config = dict(
    model="model that answers yes/no questions on an image's attributes",
    questions_per_image=8,
    encoder_mlp_ratio=2.67,
    encoder_qk_norm=False,
    fusion='cross_attention',
    fusion_encoder_norm='layernorm',
    beta2=0.99,
    eps=1e-08,
    one_sided=False,
)
Rows from block 7 of the image encoder of a small model that answers yes/no questions on an image's attributes, named by matrix and row number. Rows with one number belong to one neuron. Each number is 128 + 32 x the weight over its row's rms, rounded and kept within 0 to 255. All counts start at 0. Numbers have three digits each.
After each neuron's rows are labels from the 100 images, of 14848, where the neuron reaches its largest size: "lies over" is the class under the peak. Only what is clearly more common there than usual is listed. The data: made-up road signs on poles. In brackets: how many of the 100.
# gate: MLP gate (encoder.blocks.7.mlp.gate.weight, 672x256), inputs 128-255
# fc1: MLP up (encoder.blocks.7.mlp.fc1.weight, 672x256), inputs 128-255
# fc2: MLP down (encoder.blocks.7.mlp.fc2.weight, 256x672, transposed), outputs 128-255

gate.226:112182173106195203162137100167095141172124143180156038175116150120143156142130132147131139140137153166159122075095158134149146142147097161117086163139114183097072108125095068119120156120118167133100126090100189125136120144152131120126159139135138141115121163135064109108141134114146127108106115082108167125125140143091114098157101082036151124127130133126152114150090131145189094106110
fc1.226:107084142154088038074167157130136139111132169068098198116093167134092086124160138147144102169097073078143190170134118158123100070107098142096125079132132102116171176156063169137101124136152100135153163148151104143118098126173142144155070131120129108157095136071111075151100148199136068129142150139184128131120101100128121109068108160233154091123123116124111135153109105167073171100144
fc2.226:087132124107175105113187095095146151086102146070154098137146099075096129100137096155095125107082150113163130119181123179163080161151142128095204114161141148163138185127089114134164139194077093106122110083133116149122140104100123210097068114138126149087171164164094118156136121137105136166148124107152111111138135118133124086150120108128156161154143112120172084123137119106116156162087
lies over: rim (39)

gate.294:097187133160113121130121086069083084126136157143062156118111150096097186098119153121172152126161129104076167108079070153165144104125084200119062151178112110158136156071142149144177141138102146120148163136186079100105154135126103137079124106068095150173138174150142122089157167195052117122101079106107148160146113139129160195101155153127144164162151108182105122146200183083147156155167
fc1.294:125177199090111182117138162085111074103151151099150171095150162084116104108131070145143126073149125176146129120095059148136110101084125064128175151164080132181166086169139122111144131113141061155117132126157087135164135179177104169156105153152124194137148064166131175095168121177115175162098085139108123146160123131130079147170095158098146148109113147131167143133111120128161143161163
fc2.294:177173127130122180077085153148135176147187140117130144121121107106076127098143083091104134099103168150077124103171085093169078102148110120123124142167104122065101117135079119052192145136090155122099135116178118114095164099084093146127110165163159088117130119085058175154057143126128124128136126090108076102119147136139209120087091065151062142168150142145186161084136118150134066140195
lies over: rim (32)

gate.66:149140068088154093154118165090095107182148177107073119123135163093149204116109098081189066124146093080078155117136087151108161102128114083153103180068119093130147135110139078071171113149142120154151116056111152119135054165133129163121138156131153077108127130093165129139168090151095144130103111179127166143178069144132065108145125133096111116115113137168154097136097186150123085205106
fc1.66:154099053140121078103124148087131122137116228112099124103163143075138163156121154047168134095163130069093095114123076139174173132162133117125097151092142141115159176129103073097216112107182129147192104064093151107131055186121104196143156085097155113090152135077156147119162136131112140139104143146115134149162157143126090076132143163148094096116144143129113175152140130114079109207134
fc2.66:099111100145095182124157112078118125140122111168113154064160138150071137115156112121104077128124121140155087200063147092088141075097096129077136172060062125110114134191170183120104119100128109122129121167133113131111178126104151145166134191120099132098188146131092085129130137156138174109136186060150157101131127153112156161132112088073110175159090124134126196114137155158146082086075
lies over: symbol (99)

gate.273:151130152101158102126152156145117153190184089076116151160099222136175165139149118160137119124104098165066181105058181122091169140090136128146101154148155096131112097100112137162153128104114103129154103171183134077070123162199140091162116119139133128156122113068116132067147106124108143092157066111124102110121083081137137121117146094087123124140131137201061108107184144101124152138196
fc1.273:165058142121129107133129116175145076141157136136070131186089102129099161042151129135115086076153168187082098123200148157115150108145081193163151127129139146077138083099150079099122123130126134115098155141150104092112156116123113111116063120113143113105180121162143127171165088123162137102133155131149121108059105134202091098075110163168093195121105150195164130057124092093204174101087
fc2.273:159170169142071151211088188159131124149163126149118103129129097141172103116061178166126132130182138145123121189155157170147135144138147107114124141133118196136151109151098151188118174135135085084208085155118143118037090168154095133110058077140155126149083086144180085099125156064141172107129117134114123177114086115104159120108176121073125074188194070129178078151140158171173142090109
lies over: rim (25)

gate.69:166085161114137146132071117163123164167133133137183113101166121149178088102127101092143151135124115145120097109097114133193168181049105105130136149096177081110105082122117111115149112106139073077073090130138134135119135205064070159150124118141074177096143072125109137168111118113166157138122133138113159125122114191104098124124137168136129176110126143138104110191061120166157087173173
fc1.69:094132104101105141182105105123170093173119125101121184132137092139119165094158163093171089146139152084096150189138137090179085093143155171112045096203081064161188136161103105175140099142106110154146087137117109126116088118123127096103067104129113100127143120167123129119149125131141153134164125159149116147153128123111142099156174092163119178173115086082064132091151122113130168129090
fc2.69:147157148150129079076217106097100154094099118099114139104133136091143128096166089140168155171074135095123152194104115128136157075069165092109197093150198147115109202072153109130139132073081168096054110171158142174107083082168133162100128147150114137102154198156119157064169110160133125126102134114137074122113160046153133173104136109104139134090098157204092159111061123152120112079110
lies over: rim (47)

gate.475:090139047141088086089096139164130125151181195155153156109143134117103167165079090075180137181110185111129093130101124124154158134155145183087108110127094111155133140056123139138085125125162127184184154152151138156108136110160141130086146105136162105084075109156113110121120090094109123093066104099141114144078132153101140124140142145150112098185148146116158153141155156081094109217109
fc1.475:158135212106175117205143144090137155117069086130106091192059105132094108110159081130082107124104147127140105137158126092136115120134163102071088163113136126096160081118138110143123163176153108123150110105156164122208140123059069167157099100123143134159192084122104129103133147161132117149138104155078158149088154140154144145127172203123164145075070108159159136145088090209191072107161
fc2.475:154102117084144124098127085138102139162114169152097169134122078060124136086110096085095109113087138139076126100124179075127147116147144171057098146110119180126210073144131068145081136131075141070117153153121165119106072110141100103139121084084095170141139172134150153092087112111142139134153116187194093148135068125135114081116104161136084099160117139155068126094125143195121199121123
lies over: face (90)

gate.149:171100174250135113140129134147077099154167120181167087160137117128113119080123072099111154137156112176183096120117099125090165168153154110150047142098140103088095145109134062118168100169093123125125133100141188161130136120129098144121117097156124167121124158139156166133106147084135211084118202098098147102163148073161139110115148116091151102122125190178137148116072114139170074169147
fc1.149:167146140139134110137142135094075158151095118174142069155140121122163106107149140158139179112129127126159071149105115103145118186087099129130142163079125131095108082111143088106128060131098101147135140115168067178134146142077126169051119121153092158127117091129147158122087142126174120109140141118095109101131152125063137118112159177111114107104167150113141081167112113169099089165133
fc2.149:095101078068166136122074134114149123126180092144154102142135119115143123182191081155140145097188135120113082104160167163207143111123086160144131166171129183182105126149158180122111131137114093196119164069112161162129152063074151142091157121136116118134134084095149110096074154113068120161095116135133124076149083183153158098147094162146113098100147128080120158094167183111161129141144
lies over: rim (60)

gate.68:097171136121166135116142095079045162166120105141153152054172115046153132146209117133125160144099081145157090136140079167148139069055155092148090116131168139174061138110097064158109181139142103151138125100101115137089136084111187108147117142160144157169084105093156151179145130140167122131131100086112119173127084093110147131154118124101190120148086138160140105095074156143097166146159
fc1.68:149119150172132181130113098166177069110160121156133096166095110189125138121080138133140117090147163096118127118108149099084166168185120138087234136151130145108191154111145146146161082090101152130111180133122178131150111155138032131148096128134168060101089131125118083111117074103109098110107150128107154137109169138171102122135116133112098118100132102066094145126148092111149105128148
fc2.68:113137131117114137120096099162169121132184173142158140148160099172125147150144150141132140154224142133171118139169125156134051161122146167101072098106120103168144137171165095176167166164161069144135082135138162129144168089136162092114140160137100092145162188115128130186097115206129176089114153147125189173097144155110153097134136071127114121117145109100167154208119155066154140162149
lies over: rim (28)

gate.289:154170169090146105157093127104086192115188191138140138143166130105134156124111116136191120105140158159110141092097177155156176098136137175117149131113097141109124114153108145162098075132135090170123108132163169131108156127091141168119202178124156173111135136135115139101148118121140115127104146091075122134072145126129120098131152180165168230113180101155186120119122146076089146108081
fc1.289:120086128136146131157075150101121075096170176131143189156100179121150094160122124197123098078125142192103164147124139141197064138070073155130158131106134117105096151099158085061082117084091159167141123160143144128202135159112123103125170078095096168114127218133104100086071088133142133123132124055098124102138170124129118155113112181163092121067179176141146138155110129132102136125112
fc2.289:166152109069089075122099106088141097126109073105207150118136110117100055160161105078121129120140135144095142104204172133132170094116115108139134136144152125081176178040153169124162139083118151143096148131158110151122134148136137081104135180132088109147124130178062134076128143167148176133131119172125116109125204149160152123081174144124108115116160104143135153162092116118105108124142
lies over: face (88)

gate.402:166138162166088230164140140081110157146103136080128060129071154143105120163142125090148123124144087132149186093093106122157123114180090125133087091147152108131130120142163122078138166146141121091198153093142134128158156140168153134116140126059108086133122128098124084189142107204087151138142135161180119097178066119108117070083133115113187149146173155196167215135162125113095145154158
fc1.402:129143136139155117101176139126081096205186135135067142167148135117149061116109091125125135119125154077141169181120140142107155158052076068070115081116161174160114155107123077127155096107129148128102081124204158141105115077101170082069140148162134155109141138105152143159154177106125116129116161110140149091095172174119132119140136120086121147115119121139158112177163112154129185150120
fc2.402:074092091182156193173127193105124119153123067122177097122110193183100159122094159067102108070121127133151141108122171137112144137135133106125121192168148144161123119139055112114127149155094108140047164198130099129051105194097142172174152123112171146160126178125055161078151094137151123139099156159156132163129127181107102126174119098197130106165148092135089149121084151055128090160101
lies over: symbol (42)

gate.351:106130147131143083166187141147128106140113081098162101111087135160143125179103121108148153136136084142166156116180132140144124142095121111125141120146157086174118093122155142163157128167128246094121143122163130178149073147150172148075121194090132140211129092160196120117125106168127115140140146146126165123146097117112117089057132150102175087110134123147126125093101119108096116120083
fc1.351:066118106130141187180173098067145118154090041093114133133072076140123157160093115109154169099082098116155106153151107109118097174071164154138124113089150124140144139156133123127130077143154226126124163092135163150166068114094105134106128142091099114210112133186167143152110104161099106103112141059117128146197120127111113136094118115151174150097136117124114108093086103064094148136086
fc2.351:077174134199191213107125141090126139153117183128131111185129148161114061118098134099109194127077155142099112074113180151138117140085166141107043162109089078178130099142169115126155101039115159098156123138066095087128110086112099165143133067092144083126116142116114147166135200206098113097088148147151080091110102093084110136139125176150124129212146114070141088149116164142153172110076
lies over: rim (56)

gate.546:161189203124096083099094125103102138107092147117083130115127153112111123186147107107116088118171072172159093111105115170156105118070093150065104201166171071144117148106114140165123158094168136118080155096103139125160105149092186085155106150131122164093144098138188125147156116139128112099177108109090135107090059095145074091098186118076116146111218133090128114181147092137191163118173
fc1.546:161073036104060147157119123143172154087157145107133141105165126083161158083167137119135103199088135124061119146157122092072147123137126123175122102124113136083104112118105111076142135093090106130148170100109067088107103194143106128115106146140117120119072152118144142095107144075095120144126085195088134105189172115130193100095081188100097123145128108137163109099052143123095104095068
fc2.546:159146132102116176126126178128106143129123078161100103107156130101185189148152064152148087132174110167120177082114119092149137130080083166121137079147192100118094130141080160144064105114161170158113108177146090175124153115172179128104141145151120125111100112202149093126097119170120175196084097133103102104123115150093135156172130155136166143131137078151137124131104154147096086111139
lies over: rim (27)

gate.99:123119109158077098109189137121135073095181161111116107174127135117158121109079159182122121093104125200132107143154123196120150135116102162135120115073143128130139163130183045095092147147090148106079133105083175124130129155155171122061142134117140196158157177122103167093065125133158111124111151088168155063115152095061119110154132143144155094081167076142082143116065113108118082137129
fc1.99:134129148141102135132055060105124082090105148193130074161097142149061118140102139141159136122114116132151094128127078109148061135155165123075119124153203145190106057067131151140043098168158173125152127148149134154084196086177091112170155092087115108107163103141084075137114104155144100112113042158161150144150097093146123105128163115079103123157176115158145122156130140129179097147180
fc2.99:183091117158139185067109092131110104093102105095078166102131105124162103146171116141137112124124091138133107180138051137104150092100130115121140133172118145177096188091047057113098073125124143072142121135154094088117121127116114081129186124111114085155163131087127159121127169117161134125127156133178089075111162078145086158094154083113179127149131125140109197102142121144150119119103
lies over: face (96)

gate.189:159122107103117146078100122134172119110147124121151147136121114095116079109081155153089071156057125081120099144154082079084107171120157126113095145151129148110114068096126143215164076136127127153083099115114111103161113130094094119153120120133182122091124081076115078150180122147166072139185125161114161153115114099157138090150124088190162150112102078098174106099122145122101098100119
fc1.189:095176158133118106181167083131114152147168095100117107118130198121167114150185096135122202149130147132164165122158123110139135124116145148106116131100110107167127124175102132099160141084131117143171133047102147167070141131104147097132133107115055147166118141130152151096126081116133176141075111060101132158153101102095107113094139149081087105109145158128105122151130133128087195136100
fc2.189:100094127110145135099132135174074149175131062121148169105127090112133125135131141150083145117103166148152203169103144118186092158061164112093121125168197119065154139143107180113114124175100129090178131051095094148135107116106161116164160132053159145067146128140127154145158177099084077122107137141097089094147138132111117125129104146096126101130126195175144170180155141190105185104121
lies over: face (95)

gate.553:172135158158115112129139082116086095124091074147145203117130164149131114097186081156135154107147160140161147073134093085106127126049089100100090129120182175161138153097130205123135110161080167086169125088172182166117106086133113093141109100177141149078078134136136076137199149162133179121105132127141105100169149144091136186155189122123115154155163166114175175131147153119072096104083
fc1.553:091107112109109124161128168116167124095127115112137138167094119112164148138086173145061075096064092124132122180108156135115125155181150114118109147163077097110096139141135040093128139127145104105141093145128096138161114167122122134098118140114106086126133101132119190104088117111153150171149073146119144166129073120175132156127088083103176117087108074149113100071181146122178107146172
fc2.553:150118135064164163133173147157081141136144127175139192129132147173132137135111121101101096152156162220102099086126110152109105112104067193106145146175110114125134088139044095115146145159083102142077123127127120091138075087154166104195134100094107097115111110130132135126067135109117071174141129169128111094140135108158131062117141149099095154152106101111076133059164149174135142126138
lies over: face (100)